Weights of a small spectrogram enhancement model: 3.71M parameters, adamw at rate 0.0026.
Rows from block 12, named by matrix and row number. Rows with one number belong to one channel. Each number is 500 + 25 x the weight over its row's rms, rounded and kept within 0 to 999. All counts start at 0. Numbers have three digits each. After the name is the row's rms in percent of the matrix's.
# convs0: first 3x3 conv (model.mid.2.convs.0.weight, 192x192x3x3), inputs 48-63, a 3x3 kernel for each
# convs1: second 3x3 conv (model.mid.2.convs.1.weight, 192x192x3x3, transposed), outputs 48-63, a 3x3 kernel for each
convs0.2 090:519497494486494490492499500536526504482514490502512502491501496499494493518521510539551536478478480483494493492515523519497524485488501530521529489509494510500500496503506531512499503490480473495484470471478506509504485500517479476475503516507497520513456491475533521515513519485479518506504518521451464461478498479528551549463442452501527503500537511504519516505521502500476477483482480491491476475474484504505514495485500513492501
convs1.2 121:502507521527545518530537507493491485500494494492468457483489491512506503488484497512486493511518517538552554504496492475475489477485501533558532486500496456462472465453476519524511527522507503503493485477485482478480486475489490467483517522522449459446510514517528526522578575530501498485480488479489490485478478486478483491514522519514517507517518508514526507534564552533533537502514505497506507514518527469452478478468473513525523
convs0.3 090:486525504489512510490531530497506496500500474472512483493490501487500517483484468518515513508482466512483502466484530514475502485474459498518508497488515494506498527543525509499517498489487533499506493492474488508495536492497476489492487467476487501489492477473495504486533543509458462478500505481488481472536499509585560573483513527499544548493506521520503494502484507493507479472497500486485499471494489508518526519477512494485469
convs1.3 095:458474548496520521498493491452472486489511503497485474515514508511499509494498497488454486537552538544549550555522487513508510502509512534543482506506504481497486452476539471474488506489501511492460500472476501496492506483513497472499506496512449463475485508465514526512556532505528539519492498499502501497488485480504506496512504517513524527496499503515511459500504492541536536537519485513520498499524515485473530483470491499487506
convs0.4 118:480513498516505495527521505472490519510491517509479491512513506503499482521505559464448555486495507517507466504495541487481510511486561474519426471509510485465538502489497526516456514522494514535506507504509511519500508493506505489476509515513463496555490507532519468509493511435546533528475512478524502563444495482502495440496503491517513481503506525477480550527461560528479457526537480525496513508511524485505523513514467517496490
convs1.4 129:500476475539463423547487447491513488496474487538478492425494495512517526499482505520488498508496465465519501524536555505550534483513525506511504490496518506477480519479489522509446509539510479519502471494534498489479473492507479471479508495485490495513488490520482467499543488494502485473558489461527501515514502522514522517477480468501485454494494465519495485440485483472504508480490494485496534479459496495495526541528480504531517
convs0.5 117:484497527471525538479498534500491515483510513480499519495518484497518490489490451521509484520510480461480473494543487566506470487530463423484490530513496528500507522521518459485500481498490499485542514508511512500520480488499493545493444478460520508491533508477487491495494450523472479507507517524526488462517499520527462516491548540509509548479482491468535496512509479497524511489499481479479490490496488513526506494502493453491463
convs1.5 128:429461504441511538433512516458512520461509479486531493587517503533500523498473477469476514494513519513510511566506486518457464506468477514497469539497484509496508462522549417494536483504504533490480527492476520503504515491477489472491501475512491496503478489460501535485468524510518531496474483492494507490494505496515525531497488500503504513474473488464496492506486466525515500524461444564510474502486489514493513477488529478471497
convs0.6 098:494528500517512501490488485506498477516536474490485522499490515487497514494482490493489481507509493488517535543448463487478489504473499522484510498476494508526495488507526492507527507503511513485478533502483497517497498519452514512516473477470559509450504531504448463536457490551515511518492499480466482541457456502514485514536481524494462515499536507511489529517481492445491509525554513512524512528526505485489466486495506510499513
convs1.6 082:514463492482471515483450507506464508507484510496480522485483468488520488507516535500546533487466496497520491507534491530535495534524503491447458502531483516469484502523499470471511465501490490461478516509500527488494529530524517527542503495482532501551526476515496482515461473529498474505511491483468477479501506498508508497495494493483497496497496508519502524474507444498501473493490495538520500529514516520541490502513507511535502
convs0.7 082:489500456472488482509499505489512530480460515504500502486520505504496530503493508472462496508502471549529489431508516520494473497523508480478472502506550503469502533499515514467480504503546537507582512510543488495499513469512516529518499504504453454514525473494502490479555525538503478499488479496458493505520528517546518463503530503483504516492491504475490460485472518511473555502502538503518523498530494491491493507504494476503476
convs1.7 057:486493534537487500537501441469513514525520516516532474515508506486488502531514502485459483529535512496492511572540518526547532498518532530506483521514524487524505476474495474469489525499497495500492502464477509514512523519536499497507496473507451510493489494461492502476518481467555518515513515481476507492504520503508501499513495506502504514482486490511488454495472499505537530557544518509514516486500512511505528496501503512460500
convs0.8 099:518517533497484479529498491463504507470471503491489500512526503494498489464484504497468482511491508492504524507484445500488497480493489509474493490494494500495483506479519487508525493485502531517526528506519486481502497517489538515515476493485516479479511508524494517503466461509511524540434485457520447511497485506521523521520519513485467469506501484511488480514506544469506506502517516507539530519536514516490471476498494479505510
convs1.8 091:450453465492477491475473502470500523459502510486528528488472485495487467509532515517528519503496498519492489565549544553546496536529500502496533492493503483485485477459417500485483522518549503495520474499496494490487511505509535521531519512510492513512484502511494511492484528551455474519504469497466493476489511487489498490477478499491491500495497501515526532481462474509492492523550580516489488514501473505482463557518506534511506
convs0.9 069:495494514491500509492473489492503493482465481492483493498525535518488502467464485468435466488500506516505508529466501514472465493465508492497513531488519484480514506490489509517528510500503534512527508518514467472499513505484520505525457478485489475491525485521429461514528538574461502474489474506472452525491487509510518499526522540508508524502478481499469479498493510538458539510536533510523521516518496470447431490502484499487498
convs1.9 051:517482490500495492504469471510486505522510510544506515509503497480490490485487494508521527515520507487485496538538530551547533550548534463461452510476484517518491529521514477499496489474480495491502499484480512505493533539529523518514487496494479471495477479479505481506471466479531498516495497489471470471491495486505492494519510505507498501479482490485499490498488486524534509522511503516505502489501518546545535502540515497502502
convs0.10 121:531496480497481483484498488500506483481508478503507514484472481484486477516528517540549528492512508491467488480509513535552557559560550461490474513527499513520513503486501490474475483499471464495484468500490511516497465491503462465486524503485514524510485519498518527511451481430466487474497512495544543510486488512499546542484454483506478480522527517478477476533531521485491500486464483488475480480470490525542545519496503475479482
convs1.10 152:474497473526544506549566523522530520518508499528507494521496516499483509450446467478473484503513501536543534474464478435448476451463487543569533482482506453463470473492468528539498544532522538529537507508520493503505474452465496497499515537526493491517520512515546542534529546500507512484479492454523516533514513542522524537498499482496503492483489485514535507501497496488488489482471502464468494483495501446432461491511498526541551
convs0.11 088:510508508489477496494491492468516506498503504538488534498501492474501501513493516453456479506506527504527529520480462501495500480464463534477483518483484476492467503508512483499516516492514508486492522505526483451505502480480503513526528505499524497484504522517469476515478478497532507525447471451498472506456482485483477469486499505470476487526525500479512498472491510458493476505524513504525516523536513512507495500513524527528532
convs1.11 074:478469487497479513465463480486507518503506535472518524457474468473498469533529521522537532503473490478463463546535533521529493531521511507495501497517483509504483472459458488495507495522553497488492498489488495492486526515524527539546501480493524535516520489514487503482475489522472470522528515523464483468496500478501500485491485496490494502498500506539522524478491465490528504532541526511478480542507485497489485529512511521491502
convs0.12 094:457502509504502514519496514482487501511519500496479516516505499492488490437483509498502484483496519510502493519490513516493472494490463522469495564503511488476488505504527495510542511488512527516537507491492475471494499532534512497504470468506503470484524540535453459487524533556453445507529501493514482465545556543478456496514486523500533493481467492514478508489467517522523556485505500494505498510519488471497508470483494436458478
convs1.12 068:517504492462486527450466556502504494487518521490506522512522521507491478527519494492494502519503526462444475530507510534524502516506488451459463505514503530540515529511519475464489415465541501497504494497485535505480486498515488509515501472484507509484479521472506508502458458455513549579443480510483512499502520490509513488521510504508510514487491507462458469459467484501511513516516509501508487520511487547543549507483493471446489
convs0.13 072:489486464481471494515479515485495522507472505491470463521516505514493519493471528451449472471499467531536528515485466487492504513481527518427453522489534504500482479485485491486504523514530538512529528501543479476494522480486540517540504496497459494535546482481490461496515476533547514512497496501492473486489475465510514498529537500491505502492492506506497507479467517498483506525516538506526530506514537504452438500482463472488516
convs1.13 059:474496486496496482520525483480519498512523505493507512494499494473482481525498485512508505510508506479483493558542535546538538511518513471460459508521501482497475502475498490478485497499491464486488485495477482500491542544538517513521511498497487515486489487474496490505468451471499513514490522487493486483501489487508502506501497501495503498489491486491460488507503493471505516530527514504510514513504516546533535517496518533496508
convs0.14 105:499455471515501503479462463475493467525500505536493494497494488494494485515505508446485478532521515484484472506506516494496504514549545517512480480508483535533538477476470519522511506498481499511486516503486543557542501469483499520493510500486498520489479484480508474485498471466551498520524507515531542490465486447479468442533489513487496493511509515512526513482490505512526499520511516503499508512502505470509490525521510520516518
convs1.14 106:539583537508519481533544493505515490505497492496470500487477488502511498507494510544539528486478483496509503470453489482481489487486513479484485496529492467470466514533527511510501517533510471460478514511519481464500515513525516509520537529528541547504522520527478470492496532478461494477499514465485479506502506517497491507514525521490499496523527520515509516521515507453479462512486478517517523507500506497507524494487500534543530
convs0.15 080:520495536517504510495468488483493527491490506476484495485503488485488490450455475501476446511506510511524529507497481488494473506457463557495512520491505500513489496508517510499514476496500519482528505477527480477521519498506526479520475467488513513468495522529473483499499480531527515555438461470532493477469481472501483506527522523484497470499491465490482505483508532491491505497499534532524533527515516514488463496490475485464494
convs1.15 084:482468478477479499458473472477481494475523509479528521487483490488503488520513504533558530509494493497478480547548536580560537558544534491485493500505499493504483490482485483474481489487506490482481486503492495510491534530524530525540522512512500522510502523504514516507481480497460483513491508519462481476497511483501498475494490498498488498490491499521519527495476485483500497523538528543530516536521506515505500535506525536498518
convs0.16 065:481480456460480466487486482520484498470475506494495516503507505516511529476472493454419451510492454511498497507539482491487506521523542517464499520517520505521503479503471484526512507510541516511521514529554512508556485470498533506523490528521488485505534506515483476487468447490536521518521524531497454497465453450493490511547549522487482517470481460510487510507486510488493489514507518509528525514521497464452442511504487481481484
convs1.16 031:464486489506501486483496471502518507512520495484506488508502499488500505509477501499503512506497503504528525533512516531508509535506508508489470469489476464434449486495496523510519478507477483486495505510499487461463539535533502497507508501503494491496512500490510515502438480481478482448519486422437427433487471483468476490507503509505498500486495498525516523525520500492515506509510505496500498544524530497500503525506532552539533
convs0.17 124:533536520482464450521520486507505481489493479532512518503495499477519515503499501488488507526493527501474503468478500526513541495486533479486490513506492501497491515514512478485487498508494487506486524514494498482485465467475516523516511502508527528502516507521488489488468472470501508488480489478510527521460479501474462470519507493483460446520525500503524493477477496487470466493485472515524528482489514520517526515483496514508527
convs1.17 118:462448417524522471508518492514480486507503510497501515472478511474477501497497503488497496499493481501499492502523535471498505498499502535553537474489531479495472469461406528512463529539544528537537481512519477490493448460474529545531542537539535501545510484510494484498516512480472483504517530517515517510492485502464461483481468470508505509511508508541546498478477499520536509502514563470460501502485484441453464520522481510498504
convs0.18 062:494472512497497503508492489522478501512483500496490481536520504518512524473461507493424444486506504527514514504489462534496491512475489556465510533476476493475496508489516487488520504470506524493540551481515499464522521468479527530527504468492506495501507489504476472508502479525513525534478478460488436480467509463537531524502544513464476489487504494482491495492490525465466483516523522495511519523527525502468474482505486486483495
convs1.18 057:460451475499468494483459460482508501507518508503520510494498490477495480511503506516522516508477494497489487575551555543555527541537530510484489495513491493505494474461479493476492497487501495491493496505490493501486537524530512513518505489496490506495505501500509513495476470496488483510506499495456473442485495480496494482496492509505502501497497501528512520495484483499515505534548537522513508535515510505500503522510517518493499
convs0.19 094:501506508528521513500495509485501488534506512509502501514488497476480498464478493470481484506503521538523524517475476502488468499459447575495523504485506488494479478503497502493526498477507516477483505496509479458486524502488503503527481468470534495489499526564468473507524512538499507510464459470506495531455496481520486513521505490507458499524502493494495523479483538471509503511520528508506512507529510497492463492501510508498509
convs1.19 078:492467488492470491480469483499491506498523498479518519477486483464491475517514509512534528502473490478454464537533527541537532529527520502459474498514497515522502487497492491471494486489504497482490499508482485510505525523524516528544494484481511525519513515483502508502486459495500494540505504521469492490486509489503488472500490498483488494479491499525496510483476475455505489520515512514511509533517510517522517534505525531492512
convs0.20 130:499483465496495471509519511491495495514489478490506482525513510502505506514478519502475480507503488486516470523504531456467487499479512496493470454460508503505515518512497528503471495484506498510493533516505521509495524482445511495494527497525519517528505524491476480495432440435526536556506518477523478507486483473506517491485466462505494534505512545513495540509498481501499489519520536497499520518511517498487472503487473496494527
convs1.20 114:474479468472456436535508467469492462508489484540512516484505492511516508499503528521539543510492493466460435536537524508512502476491498522539501499516494481487490458433496506499480534533504515507482521530543500499502502499498473489500506500500506536500539524541499476493543536516452459454514488460520506520527526535527533542481493487483476464487481464493520511506507483487504483529529488486500509460466503491475518503515509511525506
convs0.21 151:510515501484464432510517490471492450458502453512527502494506504500519515496522518516501522521503524502472490491506528555560575516508541463496498505516504495505506514512513472469460515501485474520476503523502493493481477479485499529521509484483518533510530529527477494480464506489502481472491506509524552557472473497464490472505486480482470456523530515472484501476467500501491517507483462505510498475471464541543555516499491507491497
convs1.21 174:458450417533520468547548511514504497532500512531519525501511529477482510467471491470471473491492483497507495502520524448467486456458474529546536483510522484491492473467431520511468547555533541557555511519536489501509432435458504515498535539519531507532500470505491477500510501481506496488534536510542529542501495518483493515470463452510509500503499500510513489485501491532546523489500533461456497466455479451458471492498471482490488
convs0.22 100:507505513475509483502510515501513501523506492509532520483477478495483499498500518548555558497502519486497470502524507509523536494496495518510487503509509529535514506504526518496508479497482480507471478480477496507493508506505470460476503514515522523525496493467528522507492500473505528514513527531471470454454467462522534534444456454518520501495538514511510508513535519496492478486481484494493497492475485492512513481474503498495497
convs1.22 134:501509514527535532521525520494499495482482481481471466497498501517502499485490491521503504523530527534540539491485489472469481487492503529550535474482491465464470471455468529536524517509511504505497483478486489484482486475484495479489514520526476486475515525524524527518567572539498500504474463466487489493483486494473481482516531524510517508513514510531536525542558556515513518494508508507512507525528525462446468490480485518529535
convs0.23 079:467499485467503510525522511499503502529490478505521483524486510505484508507472499462459494506497465531540527547417493481467482526486484521481447524496531499481479462517500503499509506528521532523496555510508511484490529510506543505523508473496507477505529507493466479501506535548535517480494506513461485494466501504512533487522492507492508513514507522515476505473467501481509493527543493507529517506521513488489457498491493495488468
convs1.23 064:477494469479477484494493519482515476520512510502499524491509484471492485520504508501489508507493509479484476556547542546550526527520498471458463502538494506488476496488506481473484474515494472493477504496490501493486531540536492508517509507506501508490499478499488482507471449480515517506494496482509479489514479498517503504494498501481508492480492489479445485494527483483490479522521516505508508514485509554562546496492509511515514
convs0.24 052:490504492470453484456479488493483501496528485492472485488525532514510525522494504440431426497482438512519497515470489475495499516525490542558494514520522520477494493485484497507488501527532522530515518515491496507470483515522508487508500525505505457478495502476502513544525505513475497491525483492526521518526479470493506502548559554507496505484476462449461502487495509525473478498514505507514522499502525456443417512520491508499515
convs1.24 051:478502510521482487517456453545527537517497499510470488497501490518511520516493524499484503507500499512548530526511507530529528517520521494483435494501482483475476513512522508497505502513482490481469503491501497470474532534550496495509486485503503476506512496506510491505464479493501501485537518485459422417501489489492498486506513513505493493509501501523525509511509497493514501549506518541522525538509531495520523514511515535517524
convs0.25 087:433465520479489510496498519515495531504484522498473514518483487504506499481488481442499458485505492542522526516551474499506462504517448542512491541498483495474488450491481505493512488508522544487527495469537505446526493491526517516489514484491483497505540502517492471495548521543487447468485499497530525483522546503541487469496511481498483518501491492479529464487471517487525546492505475509503508502506521466503492486490456464486470
convs1.25 080:468541490472524513442511497493545493499560503466536485511499498496461469553492510509484481517506506465450489535491528543510519529502505484445483502493509521525498515538509493482509446516529486501497491519472494496483512514532493513525489470498490551461513546470484515480433460461476555524465523507489496511512507510506498487518493506491493502481489499506461502487462528462528507502489495503489491540494489534536541525491536517443533
convs0.26 083:494500485484513473484473497493515494510499498472521476493495508520504507457478476519464493495494496513507509548461498457449480546464492487478453486484536492528529514507491516540517502497527524500482523492506506523507477467440509482510498501513526495519505490503453463472489489541485511506488475510515443521495452487511508520540527518502493484474467465497478535534474515505502501479491509502512481522510501467457449489508500483486499
convs1.26 048:508467512532478521521464503516486513542490515492473506506512492478505490494486494511507507496508507499534509522535515514541516522528515488462437477488481505468488506526536511511507473492473512488497519499507505485485530534526516522523525513503497463524520464500483481511499458488539490515511484484467471496493513509486486485513515503495503497497491495496504498490531469497508510500492485504500489528523536503542512500529512517525506
convs0.27 095:477509471549518535511498481494511503518531505516472488500489471489482515501470464493475484503506507503535562526453510470496492504459491527506543480465495499489501512519481527530521480467499530511474510524474473468450522502490498498506484463472508496508502524494491469492527519535521508498437444453489527520499483459513523546514540528507491528524474483493486534499517513517477477506487531504513492519532521511486444502489517482476510
convs1.27 077:483480465491484465514449426495493506513512500504498511490502491467506496516488532504519520507479495486476462521537527535540538525534532490488475509521497522535501497504491487478476513498459490493500492514497492509500523537517511528535470477496507497516509511508517503518488462478518479498514530479481487504502505529505499484500494501492490487494481489512496494485486472500542495509500508512508520510514543506524506509524522510489501
convs0.28 092:489506511492510501490491471512524508494519500483526481486519492507518504504507482482473483502514532468517531464470462465478514483513518450514517467482483497521510503506506491487501484482472486498514501523485494519521490510506486529503470516500478496476508531502524543545502518542477489468502494457495423465543527584519577609495534530499489507478481472486491474515467493514543540494521497500485469487480483519506504472531536448479479
convs1.28 103:527497453531524522481471527525475489538492506461447479528508525505498506472469481477470476495518516541570548431469486431455460515505497471504519508485461490453461520513477471537536488509502514520528545503500511489497491498478514501494534507534509471493507484492503508508520517494529473449470447462508504519506517519474496500495501496495503496500497496458501495486505486539527506472473490487476465510505504508498480470521520506531526
convs0.29 104:533515505508474492465463489520505502484500512478496497479489503505509493524518521479484504482480482533512518456481478476489480527524536491507498511512502508493490497495502523491498524526521485501514499491491539533506461489483492468465524534516486488469472473487530539524495480451504509518502513516530519550470463458449422452543516516490490482476497511501508519498478495485473462523507507511535518516519504476493494521527505564546528
convs1.29 114:495481499528491482574540526500501516490486484503483485473488487503511513507505528489492499508503505516528520519515510511517519471485499508483480493500498461461468512521514539509502566556547484477471472492500464462461527523524511511525507509511491499516486493496450460474487473491505494488564532500466468476484475478489492490508501502519508512544542543529509501508504494472490489509489497501520519469468470500510502529505499545528521
convs0.30 096:509509492505516516509495523529505501530508531493503502492508541480495507475496480512475525475480530502483478475504513488472472475469447506486519515509495450452480516503520493500509494482478533534514521509516496496493505496529505507495487493484503496484509532545459519511561544551479473488535510513484467539584558566502465517501523509497512506476458473517493490478493516555484536486494509474504485501524499498512508487478488426447450
convs1.30 087:530475490503467477506448464507495481487501502515480490533543544510508493530528517484466475525506518478483502520511518518536510497522499516481512507521510526541507505503484497465488471470508531523499491495471540492482489508525498509507458445459496486475480479463494490483494457473539527552481463455498519496503513496510509490526494506503504504493497500478447463460469478507538516513513505481507490518538502529526533519492500476466490
convs0.31 091:501524514492520505505521526485518523481496478505498493498475496509480507489496481539534526487489490511497506501498525502509504481490480523531508511496486520495491499519512507508510493492500494495499492497486498504517520511494496485480512486487484497513484470478509505522533546506491497483496499502444469438483509465566575584484462493518534505493501508520507511490506481493492482484504508500495500464490505510514511504499514494500529
convs1.31 110:477489519506510516503499504461485483491488504490469470503508501518513508499504498498461482513527513537548546543537491499519500501501499525550517497516513476479476472459489472486492490501508491501483499469475502482473507488509497477491520504515452465454496501498527522518569547528509516518488482489494486478482473471486486487510515516511530521509509505513513488510532530533541544521524503534531512532528522479460492476469470505507516
convs0.32 089:494524519516502502496486484496476494511492490473466472505504497498481501448449471527485474495507497477534525530466471488479473508478491498488540478477499497486507528500482532511521469489490581512509506512530481461477512511463549498532483488473507483520525525527474451475505506560510521498492501483523425538482457474499527511538544550493466459490485490526476493515475510481501503497516517514509514519523509502479434493502495452480510
convs1.32 063:498467485514468473527458477510484504501492488511490519488498493478497486486503500512535524513492498509496480532545533546562542530541531495473486487496489507498503501505481507470474498483474494487502487508491502497497522531517524525526504505496489479517494493511494478503490466501499468498500471502474473477488505499499508481496492499500491496500490496519508514488482473500494488509523530518524521502522524509529503542523515528519491
convs0.33 086:492488479474483500480475497476493492502491524511533551521507496526511492493482513446473444512502499500488532514522465488487513520531525504451486516503504534553520490473494502502515510503526520522529546541543534530552461463474522518511518528518475480487523485496504505497473447475531551534523517495510508493449421438491485477562523496454473483513515498506525504491493507470491499539511544506524544533530530476507472512528525522509495
convs1.33 057:509515516495498492496531477511510520502525488468499490494482476500504500523504541518512509475471487516529507504511502513506511505502515488492486509543515440416446505503493508472504529540509479467477496531504450457456545530533518513526531530517525514526513530502497507507463483502464497451482480427453458467511497492487500508497499503484482496514501503518508522517517485468448471487488496511503506523509510504503484509452529568564555
convs0.34 157:517551473502500510526513471499535466509489488499469507485487523490488514476490450519484491500503530502551558507465503528493454494506514494456545513485527467506477522495488477506514509518487533517480515534512476480501498488466478514499490505475503547462497453484501495552500484522465490478487504504494470474500497592567503526475475504510472485501506458492493509509470463438498551505509530504511508510513515511467467483509532500536492
convs1.34 135:550417433533484511504480472532413482508482512502481494502501531479496497514505518449497467500494510492509524460541519491507507510525523508493543513492500513524506517519453494495519481478472522481520504533488497511508496503483509505503473473489512415528502477507507493513521494497526430477496518511504530528517523522490497503480493475486486470504497490475501513469475496501518492492491535511498478532532528521522472513513511496488486
convs0.35 085:483488511502481470487453420496507488503480511500494497513509512490500506491485547461421512482491524508512503478525493460471503507520537504481498495515533469488511500489501507490527505490531519506519504506522473526532487499532465497509480530552472474468489508475481500491531515542512521508496503487517429513544496525488523544520532499506473487501447480455514543499512574570493562492524495507505471520516501475468476449521525468471495
convs1.35 063:576502468545519488529505502542486520536500517492479501487484517496491487498477476504495457499532526497535533472500531485507513492507512443484531478493478483474479547503434522525509489510498498520554502505509491486508519532527517515506535535532546452520519487507499506514496495465531503506493495497484478485506508511513502510530523508505502491494492490466500506463525522489525530493496534492492496513509505535511478511513502518526508
convs0.36 088:497470519481475518488462474486465494525496522511486503508480520530507503498489525445477502515506493496503507491539487489491476502531530442449499450495488521524524526491464509506516501503501507515521510499528482498527481479527511491500498492509486532517545488504519503487550474527491500502498490506536524474483503438566526530552545514500498467511474465509502489515554493519483499509484526498523495507518519451463463500523494470473483
convs1.36 060:490541477501560498492545442491501509490521495484510477506474516485476482505481493507525471493514488503506519483477502502478494504491516470489541509487507472486469552540464498528504499523477470506525495524504491502508519533526534527529536532532487500509476510487488495503470552440499526458459479417471469475501492511477472494500524512489495500478487484515536550529463519509511532476466509495473493511506516518489476519502522540533533
convs0.37 077:475493475492503502487480499517490507526465509496509493504502498512487523470478511479421507494480481538530552547478462493478483514485494491414450490456512492472482473487485504505511489507514557514518524505518487489478494475477527500531512494513534525512503499497472475497514489533494511534499487526450443514467438466527498496506525481506473493513503507508526524506455509501479518520551519507522516558515514487457443489492495498467515
convs1.37 057:469454481497476493511493483488494507515513501485493514511503495486492485523511507495493498502489501473500489567549536541540519517520508496463471520517482504478481488483502490491504478497491493481484510492488486482491542536540513510526503487489495496500495465470487493509440424459521509522493463470479486475499509492501511503502497513500496497498491495496480497515512481481491505532512495508508497535511520531533516495490514528519498
convs0.38 120:462537551499502525497502500466519488501519483494499494506471487505478476477472468524492506509477518507504505576494490526479429484494459505507497560492500505498511493488518480504530488495508501493455504466477496480479465500468508498494470498475526503450518465473468476509467512534482486502509494524500492517483506533536488514533494539520475500478480509570496483516442454469487545495517504481519508516520492515464498498501483503511491
convs1.38 111:457462494422462543405461551470488515464485528474505530535518479521531487515527510480490505491482508477479477535518487529517467535497472486478485503506481521505491481508509428468518436488518513490502546516480562511485498495493505511512501481495497512507512495505518505514457475525496498526465476499483512498495507496498501523482493503482504507481493505473489511476482468497491465518493486552512479550505489518506486489490494467476497
convs0.39 086:506465461498484504523497529526492509499465507504497503494525517483485502485461492477465491487504480495522493462490491511478488496476472473468520532524558511499480525488523500493491488506515560527567515508519488492482536503518526515506452475460483477504509515522469501503564520550489471470521487492448461488530534497480476447515544489502517539514477512493479482485480535533525533506528517490498509524517510500463480508489484459494477
convs1.39 070:533504503519505485522498465517472494520521488520510502509515518477479485512502486501496493534535531492469498538532539542526554511525523470465459524511514510539516507528506485476480505491465484490485475489468503520526522545548486495506483475476503454503488474444502481502506469453569562515496524510504507494518516505523508514523504510514509517484475486477458452483474484502532532540517522510505510481495505551581562500497526480460484
convs0.40 118:471525547514522529487499511480502463520530499455491485503497500486471475462483454517497487485503519495516520557477489505466456506472438504498518523478493494517490504492509486498528481487495496497485495488484469480471477507470496502476482501469514498461510503489461498501499515552472477508518503527515456518520492552521507548512485550517485495474464513532488488532473493468506544496506495480503494523527507515500485495486513487490489
convs1.40 104:506456470449462540416433540485487505451469529484486530534516488520527486505531509470490496493488507476478477509518500530521465534513480490480489507502462543523501505511520442484526432468507504500509532498479561505504494490473514504505494469485488488510499489511500486508468467513506487530456453498485499504492510497488504506487499500486510507482495502474487511474478446519512476497484477541498462544514490520506487502500500461469477
convs0.41 073:499517521508501516502498500502482492526481517486480483494508491488491496458453431496475462508509517521515526527482482463480473498455463529526513502458482473466492505500482540522546471485500517502494521478516478468492524511505535510509489481496518475472510494509473478495553513563494514491484485482506470515498476492527512517542526519513472488516465482514466505506499536484524503505503514503516512498526537487483471505498505478458481
convs1.41 062:491486484477478490469449466502500498499504510509509520503499497488503482508511510508516517496483488491472474528523516537536519565546526478468470505510490516515491494495498475467491473470486491486493499500492510495496528521524528534528496485494496502499497496497510499510466457477493483511478473480472471474486494484472482473503503508497501506494494503515510517494482480505521505509513509518509506530514515516521506521512516511494493
convs0.42 070:491486474480499524519491507506491521488496498502487490504518530514492509494484500488435479488489490530549539529483479473472484483467470506479517520498498478459484498523498507489489500512513531520519533535516499492507516513540514500522483487504476464521532520517484472498534564569479467492526483536452494525542507500514509502500490521488534507497442481504471504489512512516480515509524527499512510512531523508444459493492468471479489
convs1.42 055:476503490497502489509488460496522506519526524526506514504508498480489483540503508498480499524506506476471490577536540555536536523516525471476454509515502515528515500482500494486488499499470482505501488490488497490511530541552506525522476468481477504485474491478494496516460452444535535526482516468470460462491483493504503497510513520496507502488480497484477477499500481508524508541526515496489498484486508545537555507506510492473496
convs0.43 058:490481496469446491476472487492512532494469507485500472519493490511527528476490527449386466481478436505535489532524505507484498525500553527504505512464495504483510512484476490515493517497495535527530533492540511518532506507487551498524482516546491437492524503502473481511473461506484554531515510512494476538493442436487532505519534506484465503483483478474496509508499529517478496507536518535519497522524502481461443497498510479453472
convs1.43 049:489476479527477473496483482519518530514510494499506505485493492501514506518496519508498504498486497512533519551547544548561560535529530497485488488502496468451471517490480517489494491516501477476486500508502487479470543544530513502508515504505501497501506495502495506492461487505493500494518489484453444441493483486483498487495504502503497490498492494517509519500513503489501503512517528540532526533509520510518509541510518558552539
convs0.44 109:481511527483476470511521493489475491492506500519524513510500491511506518507509519497495514499507515491485546512525468556532531513502522480519516519521461500480486509501505485492493495508524481477478507523504512461474455484507487532534538525491504526494525528515492484521472489470470494470482490485512513521459483509446486519490486463491483449531550487482483489507512475476462490488478468507511506489493496538526558503498529517531528
convs1.44 106:463434419522528506516536516524505504509503513509524515505492521489485506486481494460458472486483482503506493482509505445466467479464478534567551473485504491494496468460408519527497525538524533552548502508504499502496434445445516516506525510512538510538510489509498508497517522498482468486512521503532535528483488507474484500473465458515519510503509508516547509487487484517540520499504561480461482494475482443435450501509494493480485
convs0.45 051:494529489494485491507507474516466505501486486503476536482524531503499517496499483435429435483471472547526526520488510510492510519481522569525493547479484482468501474460479493496485523509500504525507546472507490551467502517525506505505524496525498479482497493486478500529502526543524511512504482505515529516492477487469513491515556543452497519492501475486481499487503485493488478506518509525555472526521513476471473514519474534524520
convs1.45 054:478490479494479465504464462529528534527523515498492504475495480503510504534507552502500520503491502506516509523535523549541552529519523483490454499511486499489473505489482507485503492512503485484473498503493497478468550557569505504524487481496500500515520504504504503514462484491500509489537529493445407424494473479502494491500509504488493497510500506516506516505511492491509491529520534528510517539500521504523520511504520522519530
convs0.46 121:475456518504506538462474506523473501532496518536490525501514487506506484505513480498521463533536504466472490508540486469518472506538467488479498489482473522548525446460486486505526480463514510473507508479501496493535476506509517540493463484481568510481530524490508479474502469509516496531480495507549497446547500489526440474479519500449504538497516527517530462487497493527542500494497505471465501488483503458497467499540495465497487
convs1.46 124:486550543464528555458525529467541499491537505456534469547493510541498484518479516531520503485476490508482496499444465504467465514471495475472495513519499492476505502530539465492534460508508508488480539513510515495495491462493491496504514500519534569491525552491481531477469540508462524516465490485511525537521545530491509513507514511496493498506502508485496506494478487483497478503479450530499471529495496519487516483458516516492537
convs0.47 107:463517541481515533472501518503484492501513521483496528515495515510483464443475460497506455502492480502499478505502495529492469495526460460475516554527508510475478525507521482491520467481515510513515492510506464494515483532508521492481454509484499502478528516504471480492536490538484490523517505490520484469532520523544464539508497531498501511472454489530484473517482473527491507500496492476470486507506508495486483492511499436485468
convs1.47 083:443505529431489550441464528458515501434523510478507515554514513541494501523524511466480493504522513487485494543482488555492486525494486503477485544492500535497501452518546448481508462490518520502486499488459531482487493484500503499525507483501473507494457523484495495494464509479494543530457462485492508499497515512505513501505513510501494521477484502471482493495462463549475482547488479537504484524519498519508532515493515489490494
convs0.48 081:467471511527514518508461469498509480512491504493496490515512474531503500501493501424478484534543530485494507530506513482487490486539508521484480470475484539521540446481473503528521524486519526503484496486505514523526515493514530517484483477498492504527557503508472487463518497505561497498523476515495542488482493428508511482560525511471499486529508482497478496465488506557531507513495514503485501494502513448464442542522505495476502
convs1.48 080:494589531502545494521520479490506504530541504492483495516491497467496471500475499510532514502482490501510521498447486520497515541526535498452471519528519474480455505564506513489502493501501487474503523531511488468473529514535513523529518525521503527505514520505493484507467504488493524501503515459463451465501491512490478488526541526475491493502505498549511517525494507470502487522488511510512514527510511503544520495491506536540539